Rows from block 3 of a small image embedding model, named by matrix and row number. Rows with one number belong to one channel. Each number is 200 + 20 x the weight over its row's rms, rounded and kept within 0 to 999. All counts start at 0.
After each channel's rows are labels from the 100 images, of 14848, where the channel reaches its highest value: "top examples" is what is common among them. Only what is clearly more common there than usual is listed. The data: views of escape-time and Newton fractals.
# convs0: expand pointwise conv (model.blocks.3.convs.0.weight, 768x192x1x1), inputs 0-47
# convs1: depthwise 3x3 conv (model.blocks.3.convs.1.weight, 768x1x3x3, trained with AdamW), a 3x3 kernel
# convs2: project pointwise conv (model.blocks.3.convs.2.weight, 192x768x1x1, transposed), outputs 0-47

convs0.304,203,196,177,204,181,204,209,217,204,198,196,175,232,243,208,198,215,191,236,192,187,199,192,237,185,220,201,191,211,160,211,165,190,189,201,169,195,165,178,191,190,228,208,199,192,228,209,173
convs1.304,205,234,194,228,228,180,207,213,188
convs2.304,247,169,203,200,205,215,222,214,240,234,209,176,238,171,217,223,203,229,185,194,175,224,208,168,181,205,188,191,184,206,221,193,198,227,234,194,229,209,231,197,189,207,208,188,205,206,189,206
top examples: cool; warm

convs0.194,219,181,208,180,211,180,196,217,210,234,224,193,197,183,172,223,184,213,200,185,222,219,221,204,186,212,199,184,189,207,210,187,191,233,220,196,209,220,212,222,171,223,192,233,195,220,193,223
convs1.194,218,169,163,192,188,177,197,187,194
convs2.194,156,207,191,244,198,205,206,209,213,181,229,198,245,209,205,192,194,194,241,206,187,212,236,229,210,235,201,172,186,168,197,186,188,232,171,206,194,226,185,195,209,229,173,201,202,205,246,193
top examples: vivid; earthy

convs0.478,214,240,230,216,252,189,219,178,200,205,209,224,223,210,185,191,227,202,187,229,216,206,174,163,212,212,175,193,178,186,201,184,216,210,179,218,186,219,171,234,213,201,215,199,224,206,226,190
convs1.478,187,157,192,182,198,185,186,173,197
convs2.478,190,178,210,238,230,198,208,195,202,168,196,230,201,193,172,160,161,220,209,174,205,210,227,192,203,208,216,192,235,193,198,159,187,211,224,228,197,217,186,227,173,194,178,224,220,217,237,180
top examples: burning ship

convs0.89,213,204,205,222,192,236,195,238,222,197,200,205,175,184,208,195,212,183,212,232,245,174,205,198,222,183,198,172,197,204,191,199,191,184,192,195,206,203,200,163,184,158,207,232,246,207,201,200
convs1.89,180,247,222,197,197,198,188,186,211
convs2.89,190,175,190,204,238,198,202,207,239,210,201,197,209,203,197,200,211,186,165,217,178,195,207,169,184,183,236,188,238,220,197,188,210,220,206,189,173,200,191,224,190,212,195,200,219,161,185,200
top examples: pastel

convs0.413,205,194,183,199,224,184,194,150,240,240,205,176,216,226,164,226,191,185,243,201,205,214,222,214,209,171,141,194,204,193,227,243,203,210,233,203,175,192,194,187,234,235,224,233,208,173,183,225
convs1.413,193,178,167,165,188,177,190,197,199
convs2.413,207,208,249,195,199,190,231,253,182,241,193,183,226,186,215,196,193,153,198,182,208,218,204,232,154,227,193,180,188,222,188,191,194,198,235,220,212,175,201,178,197,172,166,180,204,202,194,219
top examples: cool

convs0.118,200,227,226,178,204,234,226,214,195,186,217,174,188,238,207,232,207,208,226,179,227,194,191,174,189,224,169,184,187,178,199,190,205,204,192,185,188,210,212,183,181,162,229,236,195,168,184,184
convs1.118,200,219,225,223,226,214,193,179,173
convs2.118,208,203,224,195,198,212,206,198,207,233,211,171,226,202,199,224,203,190,199,217,206,178,197,198,191,198,168,170,212,163,195,195,212,191,172,184,221,205,151,178,202,194,229,226,196,191,198,203
top examples: earthy; vivid

convs0.570,162,210,198,208,183,221,217,193,224,164,252,219,181,206,214,213,224,166,195,189,197,211,217,198,208,216,203,231,190,199,178,197,212,183,193,189,201,171,197,174,166,164,150,186,226,210,231,204
convs1.570,224,194,188,211,183,224,180,176,229
convs2.570,195,201,214,185,182,215,203,238,180,202,187,231,237,210,204,185,173,181,174,219,170,269,196,197,204,188,218,220,172,205,207,198,191,209,183,215,212,192,185,192,205,198,202,216,177,251,223,182
top examples: cool

convs0.483,191,181,211,195,222,168,170,219,195,228,197,190,222,181,213,215,223,224,185,191,240,202,223,181,209,199,188,192,187,195,184,211,208,220,199,176,189,200,239,217,221,184,221,219,197,180,228,196
convs1.483,188,176,187,191,209,184,233,223,226
convs2.483,215,212,163,199,176,198,211,191,199,200,201,209,191,173,216,183,196,203,187,216,223,162,209,198,180,221,220,183,185,212,197,221,178,182,232,228,211,195,207,186,177,187,175,208,199,220,188,145
top examples: dark

convs0.173,191,212,197,213,185,159,195,188,198,188,186,193,235,181,182,164,227,184,210,208,178,221,192,195,202,189,196,188,198,201,223,224,206,198,206,202,212,233,179,207,234,212,236,203,180,239,210,206
convs1.173,194,201,190,156,198,183,171,182,190
convs2.173,203,214,209,216,165,168,198,180,164,230,203,223,201,193,207,180,186,178,177,163,172,182,195,197,234,194,178,192,209,212,230,134,180,203,211,204,228,180,220,217,226,202,197,192,219,190,204,219
top examples: grey

convs0.555,185,185,191,158,202,155,208,226,201,213,164,171,193,210,184,205,221,174,207,186,209,192,179,190,175,206,173,198,229,174,201,200,218,197,212,201,230,195,197,187,175,190,191,220,186,200,235,212
convs1.555,192,226,203,180,219,185,176,209,165
convs2.555,241,238,232,171,213,189,181,212,226,228,201,235,205,203,170,161,231,187,187,198,211,187,212,164,192,205,178,190,164,185,203,206,194,198,207,176,210,178,208,195,221,210,223,187,205,212,181,225
top examples: earthy

convs0.189,210,205,194,192,203,179,163,229,228,186,190,220,224,212,218,210,191,156,183,171,219,226,197,175,159,188,178,152,175,210,198,214,217,195,197,260,203,196,236,176,182,217,192,224,190,174,205,224
convs1.189,189,161,168,197,194,176,190,193,188
convs2.189,208,197,225,203,226,193,184,181,172,200,232,199,192,211,246,175,206,220,212,203,210,208,198,219,214,231,217,226,206,194,222,195,183,205,190,197,175,189,183,192,223,196,186,221,248,190,215,236
top examples: grey

convs0.55,195,198,198,187,206,226,209,201,187,161,207,179,218,195,221,209,183,206,223,226,203,211,211,196,225,212,206,202,210,194,167,230,199,235,177,135,208,181,183,191,195,199,205,172,185,199,213,170
convs1.55,225,218,199,226,197,180,207,181,166
convs2.55,194,218,221,230,214,218,248,202,190,201,161,215,199,225,221,215,177,195,201,198,205,194,179,175,210,222,211,209,205,179,134,238,192,186,209,206,221,205,172,192,167,223,204,221,225,213,184,207
top examples: earthy

convs0.78,210,197,193,203,169,260,179,179,184,241,183,231,180,189,178,219,187,209,194,210,194,199,190,193,197,195,161,195,194,190,226,196,202,208,209,187,197,204,195,199,170,233,197,226,218,189,220,213
convs1.78,198,171,188,190,164,181,189,181,181
convs2.78,187,181,196,175,185,244,200,190,222,231,205,235,208,199,208,182,218,178,181,196,201,181,187,200,210,191,183,215,177,236,210,212,179,200,195,223,239,212,205,200,154,203,159,206,210,228,197,218
top examples: burning ship

convs0.432,174,199,209,199,193,177,202,214,221,203,227,203,194,200,190,187,160,192,141,213,190,174,204,220,219,221,218,206,192,212,222,182,172,219,208,225,152,204,190,205,234,174,197,186,201,219,215,197
convs1.432,208,213,234,206,207,241,206,187,185
convs2.432,197,165,187,180,233,189,191,225,189,193,239,204,211,249,197,190,198,209,195,199,156,204,177,172,195,194,226,211,216,201,226,175,202,181,211,188,198,209,199,180,230,190,195,239,216,219,212,212
top examples: pastel

convs0.328,212,200,204,187,190,163,214,153,163,178,211,207,183,179,213,185,203,219,186,176,178,204,211,162,207,200,196,204,233,207,182,187,195,215,239,183,223,196,185,211,202,202,170,220,185,215,204,178
convs1.328,205,208,211,220,206,249,199,198,224
convs2.328,194,219,218,210,187,184,244,202,188,211,227,174,191,246,213,179,183,211,202,190,187,167,187,187,171,231,196,209,186,214,216,192,183,203,179,201,237,208,190,198,189,175,192,203,181,210,172,211
top examples: cool

convs0.352,191,234,213,172,201,189,206,212,191,217,210,194,209,183,220,208,196,181,198,192,179,175,217,217,237,185,189,202,185,195,222,249,194,214,205,164,218,211,183,203,157,223,191,193,221,179,162,197
convs1.352,219,205,178,202,211,183,188,169,165
convs2.352,211,183,207,193,184,171,191,187,170,230,192,227,232,198,215,183,233,179,210,192,213,213,181,223,217,208,224,200,174,181,164,228,173,229,164,189,220,192,202,187,215,203,227,228,190,205,230,197
top examples: earthy

convs0.429,198,208,197,238,211,224,206,197,193,167,202,188,198,216,232,207,207,206,189,224,230,216,152,207,240,187,207,190,213,221,216,223,137,176,196,202,217,160,196,237,210,206,190,215,202,176,188,198
convs1.429,200,215,195,220,245,192,192,181,180
convs2.429,213,197,220,200,199,158,214,187,191,221,198,207,209,219,212,188,185,206,185,222,190,214,220,229,178,220,227,224,219,170,219,183,174,202,173,192,180,216,176,163,216,189,198,218,215,204,201,188
top examples: pastel

convs0.276,191,222,205,170,193,178,224,206,212,202,188,196,195,218,212,222,208,192,182,217,179,205,194,208,183,218,190,224,193,213,203,178,177,199,219,240,202,192,197,219,196,211,219,223,176,179,184,194
convs1.276,232,230,202,183,195,193,179,191,228
convs2.276,217,209,188,195,192,183,211,167,237,226,207,195,234,224,223,179,231,167,187,241,195,186,190,192,203,208,217,222,184,215,197,174,201,159,190,188,187,198,184,151,222,203,200,242,205,152,171,186
top examples: cool; warm

convs0.735,188,204,205,178,201,150,196,209,235,153,148,193,196,185,192,190,202,167,171,211,226,196,228,202,185,219,208,199,187,190,205,242,175,188,202,171,182,194,231,203,204,214,248,228,194,253,179,215
convs1.735,167,192,210,203,194,230,214,227,222
convs2.735,188,199,183,230,208,218,192,199,218,191,210,233,190,220,176,199,214,216,207,199,226,222,203,208,196,187,196,227,210,184,195,211,222,206,199,206,205,205,184,233,186,183,205,193,193,216,225,167
top examples: warm; dark

convs0.50,185,217,212,196,237,183,211,206,172,236,232,180,204,248,183,203,210,203,201,200,192,155,185,180,209,169,182,198,199,201,172,197,201,214,170,204,157,194,219,202,177,224,181,216,218,192,189,201
convs1.50,182,199,202,196,239,188,170,225,206
convs2.50,230,205,196,207,208,186,202,195,175,169,206,186,196,216,204,203,166,198,179,200,198,196,205,182,217,168,185,210,244,222,191,215,203,218,217,227,191,210,206,223,203,203,229,192,183,197,238,216
top examples: grey

convs0.531,213,191,167,239,227,194,171,181,161,192,194,198,192,175,209,204,162,199,250,223,205,145,187,217,210,192,195,181,211,214,184,165,213,194,209,206,191,201,218,194,205,225,194,200,180,233,230,224
convs1.531,180,190,193,179,160,202,193,182,176
convs2.531,193,231,190,201,216,221,136,193,239,201,175,221,224,204,166,222,215,212,243,219,189,212,212,209,182,183,198,226,231,202,207,217,167,204,174,175,172,196,189,205,193,218,234,217,223,217,176,224
top examples: burning ship

convs0.679,203,224,219,235,220,193,181,206,193,218,193,205,185,204,180,190,179,214,205,179,218,198,226,218,201,243,217,214,169,192,150,223,240,195,225,215,180,184,202,189,225,167,190,203,175,210,184,187
convs1.679,190,197,167,201,245,206,185,191,206
convs2.679,203,217,223,239,211,191,187,218,209,231,188,174,182,206,202,178,171,210,210,193,194,204,242,198,163,201,207,179,233,218,237,203,209,255,227,174,244,212,160,224,199,168,188,229,152,209,193,198
top examples: cool

convs0.592,197,206,181,237,220,204,201,192,187,167,193,204,210,185,200,206,248,225,188,217,229,190,173,196,207,216,240,186,185,182,220,190,214,209,215,212,208,223,200,149,152,239,188,187,171,182,191,224
convs1.592,192,191,195,177,167,230,175,205,217
convs2.592,164,209,174,197,174,245,197,188,237,179,223,155,207,181,241,209,222,198,228,175,224,182,164,197,197,184,212,216,226,183,179,210,204,212,197,216,211,187,220,200,223,204,232,169,207,236,247,170
top examples: Mandelbrot set

convs0.639,180,188,175,197,182,189,196,205,166,201,194,237,180,243,189,211,182,204,224,203,191,165,180,179,202,190,185,197,200,197,180,190,168,223,220,201,200,191,177,233,219,193,221,173,215,213,184,179
convs1.639,187,174,190,167,180,181,178,191,185
convs2.639,211,215,196,181,176,197,207,211,188,195,207,189,179,196,207,212,194,176,211,199,220,177,173,189,206,194,211,199,208,205,218,184,217,199,229,208,171,221,187,203,192,202,193,222,207,170,219,167
top examples: cool; burning ship

convs0.704,191,194,190,189,196,193,139,179,214,179,169,158,219,189,203,201,199,220,217,219,194,165,213,215,196,199,194,184,237,195,240,222,185,202,223,181,165,203,191,207,149,212,198,161,196,197,205,225
convs1.704,176,193,166,183,186,176,194,187,177
convs2.704,214,213,201,235,223,177,261,206,178,204,188,220,213,155,202,176,225,226,199,177,175,185,183,188,178,180,187,204,215,199,183,235,202,186,192,229,188,204,219,216,173,186,169,211,191,205,223,198
top examples: Mandelbrot set

convs0.225,189,216,176,184,196,182,236,198,224,200,190,182,208,206,216,239,208,185,208,222,188,186,240,188,190,194,220,180,212,184,182,202,206,216,200,195,196,225,226,184,193,193,194,208,212,229,203,213
convs1.225,210,215,227,183,191,195,157,206,215
convs2.225,239,178,207,162,187,222,183,166,185,234,204,216,203,210,226,158,213,210,208,186,224,172,190,179,196,187,210,210,206,216,177,188,205,176,185,176,217,174,170,163,259,221,198,204,212,216,205,207
top examples: cool; vivid

convs0.508,181,203,189,195,211,209,201,178,209,210,148,234,165,214,248,209,212,215,188,191,239,228,225,185,199,162,207,213,240,222,190,166,186,220,166,188,206,220,194,246,201,204,223,223,204,166,179,205
convs1.508,188,195,209,246,214,181,219,192,185
convs2.508,196,182,203,216,228,215,168,195,206,218,222,199,212,194,203,195,197,246,223,176,171,165,156,220,197,195,187,175,244,210,213,244,185,193,187,177,195,232,190,237,211,223,213,198,189,166,195,189
top examples: dark

convs0.150,198,202,185,222,227,172,229,198,214,178,179,192,216,184,201,209,174,233,164,192,171,199,200,222,193,217,158,180,197,206,217,202,211,210,224,176,209,197,217,214,200,188,195,240,191,238,225,229
convs1.150,237,179,197,216,197,175,222,212,215
convs2.150,175,182,186,207,212,203,208,232,209,188,204,170,174,215,222,201,189,201,165,211,191,215,246,225,210,210,214,203,216,181,204,216,198,225,220,217,179,193,198,218,200,228,205,231,215,181,199,208
top examples: warm

convs0.362,197,205,210,189,227,188,186,202,209,214,192,228,183,220,203,211,186,210,207,207,185,192,217,182,203,234,246,201,185,217,226,194,202,203,211,211,196,224,229,189,192,238,194,181,188,186,177,178
convs1.362,213,197,220,228,238,204,179,188,185
convs2.362,194,200,194,193,167,194,201,219,210,183,201,193,178,184,218,178,197,186,225,227,168,187,216,198,188,200,207,221,206,168,217,188,208,172,223,205,235,199,186,187,195,184,204,209,189,166,219,165
top examples: earthy

convs0.408,248,173,203,201,216,223,174,202,223,161,197,181,215,220,209,202,205,190,208,188,223,210,187,228,178,186,219,230,191,197,187,220,159,200,229,197,194,195,226,214,179,210,214,217,203,188,208,189
convs1.408,192,221,208,175,225,238,191,188,213
convs2.408,174,202,214,219,206,183,196,179,197,201,215,200,244,172,227,220,187,185,204,213,208,235,216,175,221,196,191,167,230,228,233,211,191,206,210,190,207,213,233,206,188,199,196,209,213,195,202,207
top examples: earthy; warm

convs0.652,196,206,200,213,185,193,210,214,189,212,200,192,187,189,207,203,188,175,191,203,208,185,191,239,215,178,215,207,186,227,208,170,221,187,217,169,194,206,187,211,219,193,164,192,204,208,173,190
convs1.652,180,188,184,217,247,185,209,203,196
convs2.652,182,212,249,189,187,194,185,195,214,190,232,204,184,236,181,167,228,168,194,187,187,211,205,203,190,191,235,208,183,203,228,225,229,198,205,206,205,189,178,196,171,192,176,207,204,234,187,172
top examples: earthy

convs0.230,210,198,221,169,204,209,215,201,192,205,204,211,180,183,209,179,164,215,203,181,198,202,200,184,207,209,184,213,227,186,173,212,240,225,186,204,212,205,198,211,225,213,226,199,201,203,230,183
convs1.230,173,196,156,195,193,204,175,189,207
convs2.230,208,198,213,247,167,197,189,195,188,187,206,233,203,182,191,176,214,170,223,222,232,199,244,194,182,194,193,200,156,206,203,242,206,177,205,205,197,167,191,234,169,199,208,201,183,177,204,182
top examples: vivid

convs0.162,208,180,194,215,177,222,235,195,193,215,206,227,233,226,167,221,198,229,171,176,195,209,223,197,181,254,200,179,206,198,201,166,230,191,205,223,224,207,219,182,195,225,209,199,211,198,206,197
convs1.162,206,204,159,233,215,185,184,205,206
convs2.162,180,220,177,191,174,180,205,174,214,250,228,225,197,183,203,205,196,179,207,194,211,175,204,175,183,226,211,169,195,219,203,177,191,216,213,207,189,194,191,223,184,204,194,205,214,237,190,210
top examples: dark

convs0.446,184,209,244,208,223,196,210,198,227,202,218,172,175,211,222,192,197,147,194,232,157,194,223,194,167,222,197,186,168,230,164,208,212,186,196,209,196,193,196,171,174,192,209,243,221,210,185,191
convs1.446,183,212,206,194,149,189,205,183,205
convs2.446,190,199,211,198,179,235,179,191,222,226,223,200,214,232,187,225,181,215,205,179,238,199,224,199,193,202,213,222,193,191,205,196,193,206,178,212,182,181,227,199,207,237,241,178,187,205,175,197
top examples: cool

convs0.515,185,154,170,180,204,172,212,178,189,185,190,163,213,187,194,234,193,192,159,210,192,228,215,220,204,188,218,162,230,176,226,204,213,191,193,221,188,198,209,226,195,188,174,193,223,207,192,177
convs1.515,162,180,172,198,221,202,186,184,192
convs2.515,181,199,195,205,185,223,199,206,233,221,200,220,233,195,217,191,185,223,236,205,233,181,177,229,183,169,204,186,191,237,194,196,232,189,226,192,267,198,166,199,173,218,166,187,212,211,226,196
top examples: warm

convs0.231,192,165,199,199,211,180,204,201,192,191,217,198,221,140,248,201,162,186,157,228,192,204,238,200,180,182,193,200,218,186,201,212,157,225,195,205,212,194,201,198,173,197,192,203,220,184,123,195
convs1.231,201,154,174,186,188,188,182,198,196
convs2.231,181,217,210,220,173,208,195,191,198,263,202,164,162,173,204,221,219,213,193,175,211,205,205,211,214,216,228,187,225,195,200,172,159,187,199,179,205,218,188,196,197,219,197,216,171,163,212,225
top examples: earthy

convs0.692,179,216,192,206,200,175,201,201,194,186,197,246,204,211,222,199,191,191,211,187,180,209,190,187,168,174,251,228,176,229,185,220,204,207,217,160,201,188,213,177,204,190,204,165,188,190,213,196
convs1.692,219,220,185,213,197,209,192,154,186
convs2.692,200,163,205,196,170,211,214,204,183,178,212,203,187,198,205,185,199,190,207,174,183,202,213,194,183,220,236,179,205,181,200,238,174,218,195,174,201,214,208,227,219,221,186,206,192,226,163,179
top examples: cool